Rows from block 2 of a small self-supervised audio encoder (BEST-RQ), named by matrix and row number. Rows with one number belong to one neuron. Each number is 200 + 30 x the weight over its row's rms, rounded and kept within 0 to 999. All counts start at 0. After the name is the row's rms in percent of the matrix's.
After each neuron's rows are labels from the 100 clips, of 14848, where the neuron reaches its highest value: "top examples" is what is common among them. Only what is clearly more common there than usual is listed. The data: drum patterns on synthesised drum kits. In brackets: how many of the 100, against the usual share in percent.
# fc1: MLP up (model.blocks.2.mlp.fc1.weight, 512x128), inputs 0-63
# fc2: MLP down (model.blocks.2.mlp.fc2.weight, 128x512, transposed), outputs 0-63

fc1.456,085,155,212,216,207,194,204,186,130,138,183,179,166,224,135,195,198,169,188,207,206,229,177,150,185,205,203,178,177,263,149,201,175,211,160,172,195,215,175,215,237,181,211,155,211,144,204,216,213,169,189,240,237,223,223,211,186,163,182,190,158,233,177,195,190
fc2.456,092,210,223,147,184,169,216,214,196,145,225,207,176,171,189,191,191,203,214,257,183,157,174,177,202,210,225,251,200,190,251,248,212,283,175,231,227,256,183,203,134,212,237,194,179,187,254,241,196,158,212,274,185,213,173,192,215,196,125,207,219,147,191,238,172
top examples: clap (59 vs 24.6); ride cymbal (53 vs 18)

fc1.180,095,230,202,140,209,186,195,221,202,178,243,211,214,208,146,168,144,220,184,173,201,187,224,248,205,155,216,203,291,233,177,216,188,153,183,211,167,194,131,171,217,140,216,201,237,182,200,190,173,208,213,183,144,200,197,159,236,147,186,186,205,217,226,198,194
fc2.180,104,232,213,165,158,261,222,201,182,214,233,220,239,201,213,222,221,180,213,137,203,183,229,236,164,170,240,186,167,148,187,214,232,149,192,224,202,208,233,246,230,209,152,218,224,148,245,220,192,207,201,170,275,228,148,218,213,202,204,236,161,138,196,184,169
top examples: cowbell (64 vs 13.9); high tom (42 vs 14.2); tempo: 160 to 170 bpm (28 vs 10.3)

fc1.398,072,201,237,184,179,202,181,238,185,137,220,234,225,106,187,177,201,170,119,209,138,148,208,193,183,235,177,190,262,238,229,178,186,179,200,210,208,209,218,212,228,194,171,197,173,196,199,188,199,243,219,211,208,177,190,166,196,185,177,190,217,214,207,156,233
fc2.398,077,183,210,230,210,247,240,226,176,220,251,251,202,269,204,218,279,204,185,201,195,212,239,239,176,215,205,150,158,185,201,201,211,214,188,181,234,162,176,211,200,192,166,171,249,173,191,190,213,210,177,215,156,219,181,243,199,215,199,196,187,164,153,157,217
top examples: cowbell (46 vs 13.9); march (25 vs 8.2)

fc1.362,088,207,152,149,239,153,175,167,254,169,234,199,211,236,188,250,211,229,203,233,190,180,244,171,176,202,247,219,219,209,238,188,192,190,215,188,221,256,180,179,187,147,158,230,199,204,241,252,165,223,173,178,201,183,190,199,220,187,212,196,196,169,214,222,255
fc2.362,101,169,180,222,183,176,203,182,223,207,194,211,209,199,249,190,210,178,210,189,275,223,174,212,146,229,273,209,203,146,212,161,225,211,165,216,174,234,222,176,181,178,182,227,163,161,220,183,210,192,252,178,234,147,227,214,213,199,184,186,155,149,216,189,225
top examples: rumble (33 vs 7.4)

fc1.333,088,227,201,222,203,235,195,197,178,175,190,170,191,207,205,148,208,198,208,167,245,212,215,178,218,171,180,149,148,205,197,187,212,154,172,125,180,208,170,185,223,122,208,206,174,187,176,171,145,211,179,214,231,246,246,167,236,188,157,189,191,199,164,209,226
fc2.333,085,225,195,155,199,178,194,209,236,241,191,177,171,201,241,194,177,212,206,188,160,245,190,207,157,195,141,215,191,234,228,217,178,197,103,264,171,198,229,173,211,167,226,189,236,235,157,195,207,212,182,191,147,264,208,260,160,180,183,219,234,163,212,224,240
top examples: rimshot (54 vs 24.8)

fc1.97,119,174,235,232,235,241,245,199,236,137,193,201,240,171,187,183,198,184,235,211,193,193,213,180,208,239,199,208,185,161,183,196,199,189,256,191,227,186,230,201,161,174,201,223,197,214,164,215,152,199,234,243,236,233,231,169,232,183,191,210,181,164,236,193,242
fc2.97,109,209,181,220,195,179,152,235,278,199,125,236,214,206,183,201,197,162,183,178,170,213,236,226,190,228,212,161,203,227,253,181,196,234,175,206,200,189,200,169,180,200,193,191,152,199,251,188,268,168,193,204,200,277,177,247,169,246,181,211,185,243,199,132,178
top examples: cowbell (65 vs 13.9); mains hum (27 vs 7.4)

fc1.127,105,181,186,184,201,242,173,190,200,162,216,216,234,180,164,199,175,227,205,249,209,214,208,182,182,217,224,178,252,211,180,196,213,211,206,230,222,257,192,204,198,189,209,203,207,220,239,200,184,156,173,213,194,258,212,246,210,175,182,244,254,209,219,199,218
fc2.127,098,179,210,203,155,203,227,178,221,181,156,215,222,192,165,213,184,153,185,188,179,216,155,169,204,187,200,212,148,214,201,222,223,214,198,241,204,186,178,159,199,184,184,192,192,204,263,168,182,224,184,184,220,218,159,131,229,250,180,212,198,229,254,154,177
top examples: rumble (27 vs 7.4); pink noise (26 vs 7.7)

fc1.244,086,186,197,191,204,147,229,215,233,202,163,126,219,249,209,204,194,238,156,189,147,200,192,186,181,150,222,228,165,274,178,192,240,202,185,153,168,218,206,203,214,183,266,175,200,203,205,164,216,244,214,185,194,215,161,233,195,192,200,184,204,177,273,228,192
fc2.244,093,211,248,162,220,192,179,187,222,236,179,179,216,138,181,213,220,188,253,220,211,206,162,216,169,214,247,226,175,152,168,176,203,259,199,178,272,205,186,228,149,228,220,209,145,236,222,198,227,147,155,237,166,215,137,204,205,141,238,208,173,144,206,178,165
top examples: quiet level (76 vs 28.9); ride cymbal (40 vs 18); breakbeat (28 vs 8.4)

fc1.78,089,203,192,201,179,256,207,194,157,234,165,182,241,208,185,177,150,188,217,166,175,163,260,172,193,162,156,157,241,173,220,185,198,209,228,143,187,218,194,178,234,194,237,170,223,241,185,232,249,191,200,146,187,202,230,221,176,213,201,192,222,197,229,209,195
fc2.78,092,172,171,169,185,185,183,168,156,197,194,206,228,214,147,195,174,254,247,181,206,217,228,148,189,192,169,199,99,156,168,221,217,252,238,183,221,211,172,250,244,204,238,256,260,155,220,222,227,198,197,221,240,212,205,185,165,161,202,214,185,218,223,190,208
top examples: snare (86 vs 50.2); text has "noise" (40 vs 15.5); thin (high-pass) (37 vs 12.1); march (30 vs 8.2)

fc1.91,098,238,236,177,213,206,185,229,222,221,231,202,183,214,199,231,209,153,210,166,248,207,212,146,204,184,228,195,189,157,206,189,201,221,251,183,285,132,200,201,185,183,202,232,239,206,189,208,200,211,209,206,198,190,188,143,161,189,216,208,212,131,167,238,202
fc2.91,090,192,216,194,179,276,199,226,196,235,170,208,245,169,159,212,285,222,165,187,227,211,160,113,197,241,202,239,244,226,203,185,219,227,181,233,201,202,219,149,223,205,220,215,143,223,195,192,214,162,204,231,204,217,250,217,208,236,230,178,157,200,188,278,195
top examples: rumble (46 vs 7.4); pink noise (38 vs 7.7)

fc1.61,090,202,235,185,157,179,215,206,226,177,133,157,242,197,217,189,173,226,191,217,206,238,266,166,269,230,190,229,209,222,193,191,214,192,190,179,174,203,194,198,174,172,211,219,161,214,179,191,217,159,213,196,220,214,196,227,169,189,221,208,228,143,219,266,214
fc2.61,098,202,147,230,205,203,192,203,159,193,159,164,232,197,230,215,222,178,205,202,161,217,189,190,220,172,223,205,174,183,154,165,220,198,212,195,166,179,187,188,211,202,245,191,227,200,158,179,166,252,170,279,160,198,183,158,149,190,192,263,238,262,246,164,219
top examples: cowbell (47 vs 13.9); bossa nova (33 vs 8.3)

fc1.315,098,173,165,198,176,206,179,204,161,222,187,230,224,228,160,211,178,211,224,246,157,186,201,221,192,200,225,200,181,195,191,146,188,200,197,215,203,233,175,190,187,255,181,152,203,198,271,265,232,235,242,193,212,270,246,224,202,188,193,193,131,222,154,273,176
fc2.315,105,144,190,217,178,199,188,187,187,226,207,231,195,168,143,242,245,217,224,218,193,215,236,225,195,197,190,222,211,206,234,179,227,209,194,163,176,228,206,203,240,273,183,175,166,229,227,237,184,250,167,202,257,222,150,204,234,219,222,220,221,237,243,208,196
top examples: clap (87 vs 24.6); bossa nova (33 vs 8.3)

fc1.138,108,139,143,192,239,185,172,212,169,173,218,193,147,184,190,240,209,186,194,199,184,180,168,238,211,168,196,259,166,241,207,267,212,187,182,194,160,200,206,194,199,194,248,162,198,196,171,175,222,193,164,201,203,203,227,200,173,177,189,200,232,161,189,177,201
fc2.138,107,179,214,174,202,199,193,195,168,178,227,208,162,233,185,262,218,224,185,204,225,178,238,197,239,167,208,247,197,262,211,266,134,209,197,246,214,210,180,251,207,179,240,217,233,134,239,152,214,161,188,201,190,230,249,204,206,186,210,204,202,180,186,215,287
top examples: snare (82 vs 50.2); march (29 vs 8.2); muffled (low-pass) (29 vs 12.1)

fc1.72,109,302,128,207,246,211,168,190,194,191,197,197,200,195,213,196,194,207,184,213,266,189,209,183,235,251,208,188,165,209,206,201,230,220,163,166,225,152,188,168,250,158,164,196,218,197,184,220,254,217,168,170,154,200,187,226,252,181,164,195,187,202,174,204,190
fc2.72,094,315,184,254,201,168,177,180,230,221,189,207,212,192,217,205,196,192,200,175,183,244,172,229,192,233,165,189,217,203,196,242,185,203,196,214,162,177,210,246,136,218,218,225,172,217,158,184,163,175,207,142,152,206,188,151,214,162,190,222,204,212,192,157,255
top examples: quiet level (70 vs 28.9); rimshot (63 vs 24.8)

fc1.473,088,193,219,153,152,198,260,172,234,191,210,170,226,171,224,220,189,194,237,178,248,217,173,212,201,224,183,232,204,180,213,229,213,206,223,184,183,208,211,178,197,218,254,239,201,189,206,233,246,237,225,211,188,225,206,192,237,181,222,226,250,166,174,188,213
fc2.473,090,201,233,163,225,211,139,251,243,177,166,184,180,274,193,206,253,179,196,182,183,193,215,187,209,207,195,248,206,221,203,201,196,211,209,186,252,226,226,251,254,183,239,187,147,200,191,211,170,203,182,203,172,207,213,239,255,213,193,249,196,212,221,203,198
top examples: rimshot (82 vs 24.8); march (53 vs 8.2)

fc1.406,114,176,193,246,211,163,243,199,223,208,180,226,140,211,247,153,228,219,206,229,167,251,186,179,233,227,186,242,210,221,219,182,215,122,223,179,177,192,200,181,251,222,249,222,252,204,204,125,172,193,212,235,225,175,197,200,208,222,193,241,185,207,217,199,199
fc2.406,118,179,165,250,145,202,168,202,239,231,151,133,197,192,173,155,205,231,143,184,143,190,207,171,217,192,138,193,241,205,250,199,178,186,205,239,162,218,191,206,236,184,192,193,185,183,238,155,184,250,202,203,218,262,191,213,184,180,153,112,244,180,218,190,166
top examples: crash cymbal (48 vs 20); tempo: 70 to 80 bpm (27 vs 10.4)

fc1.3,118,231,165,211,264,223,159,226,189,193,202,190,190,175,172,181,157,270,173,199,206,179,226,216,196,204,226,245,277,153,139,207,191,200,218,164,177,180,215,162,180,210,222,197,200,212,223,205,190,201,152,217,214,195,196,209,208,205,165,209,218,212,229,228,156
fc2.3,115,250,212,197,175,257,193,225,187,217,142,208,201,281,207,174,208,150,193,143,168,196,235,173,229,185,188,240,185,230,240,169,199,205,200,205,170,226,203,232,207,200,222,214,202,192,230,252,208,194,181,223,218,244,168,260,208,169,157,233,220,142,220,165,147
top examples: cowbell (40 vs 13.9)

fc1.177,080,165,176,204,236,231,216,251,246,212,248,251,216,173,221,239,210,211,199,233,165,185,144,218,190,163,160,215,193,192,133,187,188,146,189,203,203,230,161,187,255,183,200,195,171,248,254,191,243,192,184,145,131,182,194,229,205,191,190,203,177,227,184,224,166
fc2.177,089,229,186,185,170,143,143,235,215,181,191,223,162,251,169,165,167,227,154,239,185,211,277,200,210,167,175,254,228,253,245,211,197,241,191,221,176,217,186,191,203,180,222,193,197,271,214,216,149,188,203,143,232,208,193,151,203,180,246,181,200,171,216,250,197
top examples: closed hi-hat (74 vs 36.8); rimshot (65 vs 24.8); breakbeat (26 vs 8.4)

fc1.110,097,222,246,193,211,202,218,203,256,208,196,199,182,216,209,185,218,237,217,190,241,219,197,180,204,214,230,137,171,215,231,189,190,170,185,227,161,188,187,205,244,236,184,165,201,151,183,159,228,225,212,228,173,240,157,205,193,199,172,177,200,186,155,212,220
fc2.110,095,161,207,209,182,182,149,225,201,176,197,229,181,202,196,202,129,177,211,247,196,203,232,222,165,155,210,217,221,183,212,223,185,155,179,193,182,172,254,214,168,230,248,244,201,162,163,226,198,229,165,203,186,268,208,198,185,213,198,177,214,235,134,181,205
top examples: snare (78 vs 50.2); muffled (low-pass) (48 vs 12.1); dembow (31 vs 8.7)

fc1.469,141,168,179,197,196,181,160,230,197,178,206,188,196,232,202,207,203,218,200,166,188,218,184,166,202,181,185,189,208,135,142,159,196,192,178,224,213,205,136,240,158,223,191,162,215,199,179,219,210,274,205,193,239,138,199,206,264,120,187,267,241,218,199,195,210
fc2.469,132,185,199,233,167,218,135,102,223,187,236,225,195,222,215,204,215,147,242,253,231,176,226,184,209,223,176,190,225,225,214,228,220,137,210,192,211,217,165,251,206,203,169,226,201,259,177,217,226,234,231,215,206,195,230,203,212,202,201,182,225,200,199,197,202
top examples: rimshot (82 vs 24.8)

fc1.496,103,232,235,181,232,197,176,189,237,143,195,198,241,223,242,191,221,225,228,164,161,196,200,248,192,220,186,283,211,193,216,137,223,207,172,200,225,188,154,157,187,142,213,251,193,187,223,169,162,155,205,176,210,164,190,231,207,232,227,217,181,237,162,223,171
fc2.496,110,272,243,197,197,189,204,172,224,243,254,205,172,193,211,192,250,226,183,226,186,165,191,174,173,165,183,157,187,241,218,170,244,184,206,166,198,215,242,219,160,161,199,166,251,253,182,192,207,179,183,230,167,156,151,210,174,146,220,217,204,172,197,185,211
top examples: snare (94 vs 50.2); tempo: 160 to 170 bpm (44 vs 10.3)

fc1.46,108,215,209,185,223,195,178,162,182,203,178,199,186,175,159,171,203,177,220,195,242,164,185,182,219,222,209,158,230,207,162,201,218,178,190,202,188,223,191,187,132,221,236,266,191,224,167,187,292,142,163,157,232,187,192,181,179,157,159,275,204,216,202,206,180
fc2.46,098,202,140,173,171,204,198,251,174,222,224,230,190,185,194,218,214,176,153,204,213,216,229,189,273,225,199,213,203,202,170,152,182,205,199,195,166,210,256,195,212,219,146,188,196,159,241,158,198,193,189,123,187,180,235,200,199,166,166,220,196,214,193,209,183
top examples: snare (80 vs 50.2); march (48 vs 8.2)

fc1.371,111,200,180,184,199,189,168,177,157,219,248,187,155,199,205,162,159,179,215,180,234,232,230,216,208,214,211,233,218,191,163,160,195,223,162,166,195,220,207,176,195,160,183,213,181,226,188,192,185,199,186,174,146,219,257,218,201,242,177,202,213,253,180,195,171
fc2.371,119,232,192,222,207,240,198,225,179,168,220,229,184,215,171,206,215,194,241,224,223,223,176,115,205,194,222,189,152,154,230,184,150,181,202,166,194,171,217,261,217,178,164,245,151,218,181,183,194,197,190,175,207,212,194,185,186,177,203,169,189,149,207,208,160
top examples: muffled (low-pass) (40 vs 12.1); march (38 vs 8.2)

fc1.498,105,202,198,271,213,203,250,178,229,163,203,246,186,167,199,215,179,227,214,185,231,260,186,212,214,161,164,228,259,209,219,159,163,297,188,203,199,221,177,223,248,242,242,234,201,226,222,192,209,192,219,203,183,173,219,234,207,223,226,217,150,195,218,186,287
fc2.498,115,189,184,241,189,178,288,217,187,206,200,161,205,235,203,165,207,173,173,207,209,120,219,175,207,233,153,198,252,176,153,181,228,227,215,196,181,211,221,218,162,221,190,238,208,224,216,297,156,129,192,250,182,197,184,202,161,195,150,211,214,218,215,193,197
top examples: crash cymbal (62 vs 20); white noise (27 vs 7.7)

fc1.40,101,222,199,186,213,184,195,208,185,195,143,188,211,229,263,167,215,198,242,157,198,181,210,180,170,194,204,137,174,201,114,178,226,201,174,195,193,223,145,172,193,148,257,134,201,164,192,198,119,180,204,180,198,211,193,161,209,182,172,212,226,163,207,151,183
fc2.40,102,238,231,158,175,190,201,162,171,196,182,196,243,157,208,139,211,250,207,213,223,206,223,212,243,189,213,210,156,158,215,192,201,159,172,188,176,244,250,203,186,196,264,190,268,224,180,233,211,133,222,184,193,245,159,229,172,189,206,214,175,224,187,159,170
top examples: snare (77 vs 50.2); march (30 vs 8.2)

fc1.128,093,202,177,212,219,172,193,203,187,212,207,210,194,190,252,208,169,241,213,181,188,265,221,200,192,229,197,189,165,259,163,212,193,236,231,191,244,203,232,210,207,266,123,227,219,151,181,136,261,166,191,164,176,213,223,198,156,229,211,206,244,164,217,177,273
fc2.128,105,186,206,222,193,202,167,187,198,214,144,235,223,198,223,182,203,184,190,265,192,201,180,193,160,227,226,189,179,151,264,201,203,153,203,191,225,255,209,190,146,198,132,136,121,152,202,240,182,225,176,149,197,206,208,219,215,221,188,174,160,227,217,222,284
top examples: mains hum (37 vs 7.4)

fc1.505,110,143,179,219,187,218,235,184,173,202,207,181,204,221,136,193,218,282,160,239,199,146,248,226,218,185,192,169,166,223,174,168,187,220,245,227,200,181,238,208,203,209,226,181,191,153,189,157,146,202,225,235,195,180,183,209,190,191,155,277,176,188,158,222,133
fc2.505,100,222,232,271,215,212,199,296,196,225,225,151,197,193,182,159,175,178,137,194,181,195,253,190,249,187,202,195,243,182,161,155,190,189,218,177,152,181,220,184,215,185,187,233,209,145,198,209,182,216,217,162,214,198,204,168,179,243,202,181,202,207,250,204,161
top examples: crash cymbal (89 vs 20)

fc1.346,090,140,185,207,254,145,223,185,179,233,225,184,188,162,228,214,189,195,145,133,212,165,188,207,219,196,177,197,246,258,274,197,185,219,263,284,184,250,182,154,201,176,188,200,129,196,216,192,217,164,205,164,169,233,205,214,280,212,216,218,204,231,267,189,189
fc2.346,091,156,223,183,163,153,231,210,212,214,243,195,163,220,203,229,200,183,160,195,204,167,209,215,157,173,197,146,171,246,152,199,213,215,237,148,234,190,215,202,160,192,164,186,172,179,259,198,201,199,237,175,210,222,193,178,316,194,239,244,200,151,244,177,199
top examples: mains hum (51 vs 7.4); cowbell (32 vs 13.9)

fc1.366,105,198,185,245,186,204,228,219,200,204,258,155,263,161,192,202,178,205,170,210,215,232,154,178,178,198,224,165,226,212,176,213,190,157,198,206,187,160,166,195,172,209,159,190,219,164,206,196,209,227,182,160,164,186,234,226,173,203,174,188,211,214,201,220,201
fc2.366,107,216,145,200,188,159,216,238,162,149,164,168,233,223,173,248,196,184,231,285,254,219,239,226,209,200,224,208,164,193,199,235,170,238,198,211,216,185,170,165,220,227,206,172,164,203,196,224,184,224,243,143,205,214,163,190,202,171,132,199,249,150,226,258,210
top examples: clap (54 vs 24.6); ride cymbal (42 vs 18); march (38 vs 8.2)

fc1.150,075,221,190,242,182,244,191,230,184,181,223,160,131,225,220,211,185,237,175,205,242,172,184,193,175,186,188,205,189,213,206,191,202,238,215,255,193,186,157,214,232,253,313,197,228,210,211,131,169,200,195,254,219,231,254,200,203,174,182,207,127,177,172,182,220
fc2.150,077,231,201,222,245,167,291,213,170,212,254,194,150,178,235,203,230,120,235,227,170,207,205,220,195,238,196,220,252,184,206,203,234,181,221,164,139,198,237,245,153,194,286,210,191,216,212,248,217,182,184,185,163,212,264,218,207,148,150,157,178,200,215,210,193
top examples: cowbell (35 vs 13.9)

fc1.224,105,195,243,225,201,143,220,205,242,194,234,225,148,235,234,191,177,154,184,181,227,160,266,214,148,237,151,225,226,188,186,183,247,169,202,155,152,195,217,164,194,179,208,202,214,236,212,197,196,167,224,202,167,175,212,220,197,230,184,199,188,198,183,222,203
fc2.224,100,208,167,180,194,153,187,201,253,200,219,208,152,198,220,222,187,230,165,221,134,197,126,250,198,165,204,187,197,235,214,233,234,202,189,201,230,220,166,191,167,193,149,199,174,200,203,175,204,241,151,217,190,193,155,233,224,189,237,293,138,148,223,190,192
top examples: closed hi-hat (74 vs 36.8); breakbeat (30 vs 8.4)

fc1.296,096,246,220,119,188,240,203,185,253,171,223,202,221,199,212,212,205,171,168,196,288,186,227,202,185,156,206,195,288,246,213,183,156,165,248,191,165,174,169,206,235,107,214,165,205,246,225,186,192,178,263,188,208,193,203,212,224,190,160,171,143,177,216,211,196
fc2.296,103,220,205,225,212,205,250,241,241,229,219,233,221,200,156,189,227,153,197,206,193,178,201,203,204,200,235,258,233,189,208,171,235,213,214,207,242,147,152,223,232,187,204,207,226,191,222,189,178,259,256,213,194,214,156,192,196,139,156,198,145,220,184,145,213
top examples: rimshot (61 vs 24.8); reverberation (60 vs 34.9); text has "room" (60 vs 34.9); text has "reverberant" (60 vs 34.9)

fc1.181,136,150,248,178,193,191,194,175,186,192,197,237,227,172,183,184,187,250,184,138,217,275,201,157,270,181,188,187,219,217,188,215,179,179,206,142,213,193,178,196,148,186,218,145,204,214,193,177,170,271,216,192,173,161,194,150,144,236,137,205,215,153,208,199,187
fc2.181,120,160,262,153,209,175,225,154,214,195,224,201,214,225,155,216,147,202,235,141,165,203,203,206,223,200,202,197,122,185,219,158,219,220,188,157,239,149,181,213,193,184,204,127,237,206,149,193,177,198,168,188,218,197,172,190,174,217,187,189,222,202,220,158,195
top examples: muffled (low-pass) (37 vs 12.1); bossa nova (32 vs 8.3)

fc1.476,108,171,169,202,174,251,224,204,173,156,253,136,177,181,201,180,166,212,144,223,252,205,175,187,206,149,189,196,207,166,177,179,203,211,162,199,184,138,188,206,218,171,219,176,197,201,213,190,239,184,192,165,253,163,192,143,232,182,177,179,230,165,144,163,169
fc2.476,094,232,201,185,206,194,206,197,229,199,206,192,160,172,180,141,226,224,201,210,193,171,186,248,175,176,213,227,217,197,194,213,218,215,203,208,174,178,184,179,211,182,173,150,192,226,188,183,176,178,254,158,174,251,180,282,197,196,155,178,213,221,204,157,160
top examples: closed hi-hat (65 vs 36.8); clap (52 vs 24.6)

fc1.316,101,176,203,153,193,210,229,209,177,179,209,183,215,226,211,169,167,199,257,151,246,194,208,190,173,186,161,163,156,218,222,252,208,226,234,206,218,254,205,168,227,226,223,206,188,225,231,177,197,206,238,174,166,235,222,180,170,217,200,163,199,171,223,143,246
fc2.316,104,200,184,221,172,170,177,161,177,172,199,212,233,230,174,205,212,202,240,237,167,181,241,238,232,154,192,196,227,181,168,230,179,250,196,190,198,252,199,201,211,199,177,217,168,188,244,152,252,239,232,161,161,201,202,226,213,179,258,182,202,210,250,177,244
top examples: rimshot (65 vs 24.8); ride cymbal (59 vs 18)

fc1.482,082,255,177,218,234,174,220,152,244,177,195,245,204,205,213,202,196,214,222,186,210,213,178,225,199,228,210,208,183,241,235,208,164,196,228,163,211,211,190,200,252,222,183,280,201,144,161,193,190,194,135,208,201,228,230,191,225,247,214,205,181,216,194,156,189
fc2.482,090,207,187,219,181,169,220,271,213,190,191,261,175,177,203,175,218,223,198,174,246,199,195,216,166,218,189,196,200,163,173,203,216,202,211,201,216,192,165,222,176,258,152,243,163,178,199,196,213,196,168,199,212,207,213,208,271,231,228,151,202,189,196,181,184
top examples: crash cymbal (41 vs 20); mains hum (28 vs 7.4)

fc1.74,099,181,156,190,219,203,227,173,225,190,258,225,166,218,209,229,185,175,148,203,196,143,191,160,199,174,175,222,267,264,228,165,217,227,220,177,171,232,178,222,217,233,214,163,209,182,218,241,197,242,207,245,247,198,188,172,277,172,201,241,212,163,188,217,199
fc2.74,101,135,196,212,190,238,201,179,209,188,243,221,179,161,196,176,206,255,194,218,185,195,169,330,241,196,165,188,165,196,200,226,208,154,212,220,201,218,213,216,186,222,213,234,162,190,194,213,199,176,222,233,219,230,152,210,256,202,218,225,199,212,157,202,211
top examples: closed hi-hat (95 vs 36.8)

fc1.152,083,186,252,205,185,183,226,208,188,247,194,179,220,229,231,239,198,202,174,220,189,172,246,143,200,261,198,210,174,218,174,170,206,179,204,191,215,193,181,198,180,200,148,220,196,168,167,245,217,188,229,164,173,225,141,213,195,192,209,160,190,193,174,250,173
fc2.152,090,157,133,190,170,162,178,211,178,156,220,190,179,158,233,196,262,196,216,202,195,216,200,264,189,276,211,157,210,180,190,156,234,214,206,219,202,216,134,220,234,197,178,164,180,182,166,199,202,194,241,279,248,225,207,173,187,222,200,161,196,229,245,209,174
top examples: clap (51 vs 24.6); bossa nova (25 vs 8.3)

fc1.417,092,195,233,230,106,203,230,177,189,175,202,188,182,242,197,244,165,196,237,183,205,218,199,197,183,216,199,223,258,201,234,223,251,225,194,178,160,228,190,184,217,254,180,218,179,186,153,226,214,211,185,183,200,204,208,189,213,192,167,197,241,258,183,203,227
fc2.417,092,160,221,182,233,178,211,206,156,113,186,198,206,231,186,205,207,146,215,187,231,200,201,189,160,236,228,194,156,207,177,192,200,211,184,199,221,235,260,189,193,211,183,166,222,137,146,221,232,146,200,89,201,199,203,264,186,190,202,174,175,167,220,197,197
top examples: cowbell (39 vs 13.9); tempo: 160 to 170 bpm (35 vs 10.3); march (32 vs 8.2)

fc1.491,087,144,203,234,182,161,213,216,202,175,237,222,209,178,234,205,221,215,200,226,195,196,219,223,234,229,273,191,195,189,189,186,176,195,230,209,226,271,210,180,151,171,203,223,164,200,216,185,195,211,211,205,182,227,184,144,203,211,225,178,243,197,141,225,206
fc2.491,085,164,231,247,217,135,218,201,187,214,197,216,164,226,240,211,207,184,170,213,238,194,172,215,230,197,264,232,190,232,181,151,223,185,185,193,171,318,174,212,224,200,250,202,216,188,238,226,157,180,173,213,195,176,221,228,225,205,267,201,239,208,164,230,215
top examples: rumble (36 vs 7.4); pink noise (29 vs 7.7)

fc1.427,096,212,154,205,219,219,220,269,214,233,222,202,115,198,179,151,192,193,231,233,230,238,228,176,204,198,219,187,172,214,178,174,226,144,242,219,158,197,245,193,185,218,166,205,239,235,161,209,184,156,206,194,176,235,224,252,192,273,246,220,243,210,252,173,180
fc2.427,109,191,142,190,202,184,168,194,159,252,237,224,131,202,216,124,205,242,171,212,190,216,216,223,245,157,176,197,197,150,215,195,220,180,187,208,223,186,95,179,225,212,216,188,146,164,207,214,210,198,170,169,216,207,175,204,184,204,206,256,245,236,203,193,152
top examples: closed hi-hat (84 vs 36.8); half-time (44 vs 8.4)

fc1.12,086,110,196,190,218,183,241,223,232,237,228,185,226,154,236,198,230,211,255,216,208,225,185,194,224,188,133,216,205,218,187,198,210,191,232,235,200,207,171,210,173,221,181,195,182,190,254,202,275,178,221,187,229,216,200,290,187,244,233,191,189,160,214,244,196
fc2.12,092,129,220,221,250,169,174,201,240,208,185,192,176,214,185,203,171,204,263,206,157,140,196,183,211,177,152,214,233,182,210,189,195,228,211,149,234,241,172,223,203,173,211,203,147,240,187,218,139,223,186,193,174,161,182,146,213,239,224,213,209,226,195,236,206
top examples: clap (51 vs 24.6); cowbell (34 vs 13.9)

fc1.477,120,150,215,221,225,207,202,237,162,240,153,163,180,199,184,143,193,220,253,172,206,210,226,123,178,142,224,202,164,194,206,178,189,214,204,213,220,214,204,179,162,175,191,194,224,218,208,183,238,179,202,159,173,169,205,228,205,180,192,207,190,187,315,197,199
fc2.477,117,147,223,249,209,204,202,149,125,251,173,156,206,188,161,184,226,195,176,208,231,174,196,212,177,122,240,201,210,207,194,187,217,229,196,148,236,201,218,197,185,221,190,241,220,190,237,159,173,181,236,193,222,160,193,177,205,237,182,182,135,178,179,150,176
top examples: snare (94 vs 50.2); bossa nova (42 vs 8.3); thin (high-pass) (38 vs 12.1)

fc1.344,087,228,209,222,227,225,194,175,193,218,197,196,150,239,215,227,203,227,181,186,225,143,191,170,188,208,183,216,190,264,222,164,224,160,188,209,184,183,247,181,146,169,181,214,201,176,198,184,185,224,218,189,214,190,225,222,191,168,219,221,174,175,212,177,222
fc2.344,086,225,172,259,223,182,184,266,228,241,241,199,165,185,202,209,198,230,179,230,174,180,230,165,232,154,177,207,237,145,180,203,166,184,187,186,195,199,161,226,219,150,247,208,173,218,177,195,189,170,201,161,211,210,210,138,231,244,226,185,205,197,127,167,189
top examples: crash cymbal (42 vs 20); mains hum (27 vs 7.4)

fc1.146,095,176,192,170,165,147,196,206,189,172,209,256,259,209,160,173,189,264,172,215,158,213,200,192,203,215,178,209,214,227,258,186,169,196,197,146,157,201,177,186,232,249,189,223,144,233,181,197,135,123,203,209,176,183,173,223,176,170,191,224,251,174,217,159,170
fc2.146,086,251,162,173,194,188,234,201,159,215,191,187,234,229,237,170,182,202,127,261,171,262,218,216,183,196,169,212,212,196,114,228,194,170,174,183,187,218,254,148,138,210,213,191,225,169,188,239,193,170,245,198,190,197,197,181,222,219,208,186,262,230,225,215,170
top examples: clap (73 vs 24.6); ride cymbal (43 vs 18); thin (high-pass) (33 vs 12.1)

fc1.261,115,221,233,185,182,194,228,213,172,225,232,183,208,241,242,201,223,146,252,184,203,239,145,210,187,169,224,196,153,235,220,194,148,211,220,230,292,195,177,148,223,175,244,210,257,167,145,220,208,222,235,211,254,179,230,193,188,183,245,132,206,159,116,189,263
fc2.261,103,194,235,217,166,187,174,198,186,237,169,210,210,206,172,179,134,206,178,175,177,162,215,197,197,187,206,227,269,132,191,212,218,204,180,205,201,264,227,222,234,225,231,240,168,179,200,258,206,164,223,260,164,188,223,167,216,244,218,182,183,247,206,227,219
top examples: clap (76 vs 24.6); rumble (41 vs 7.4); pink noise (34 vs 7.7)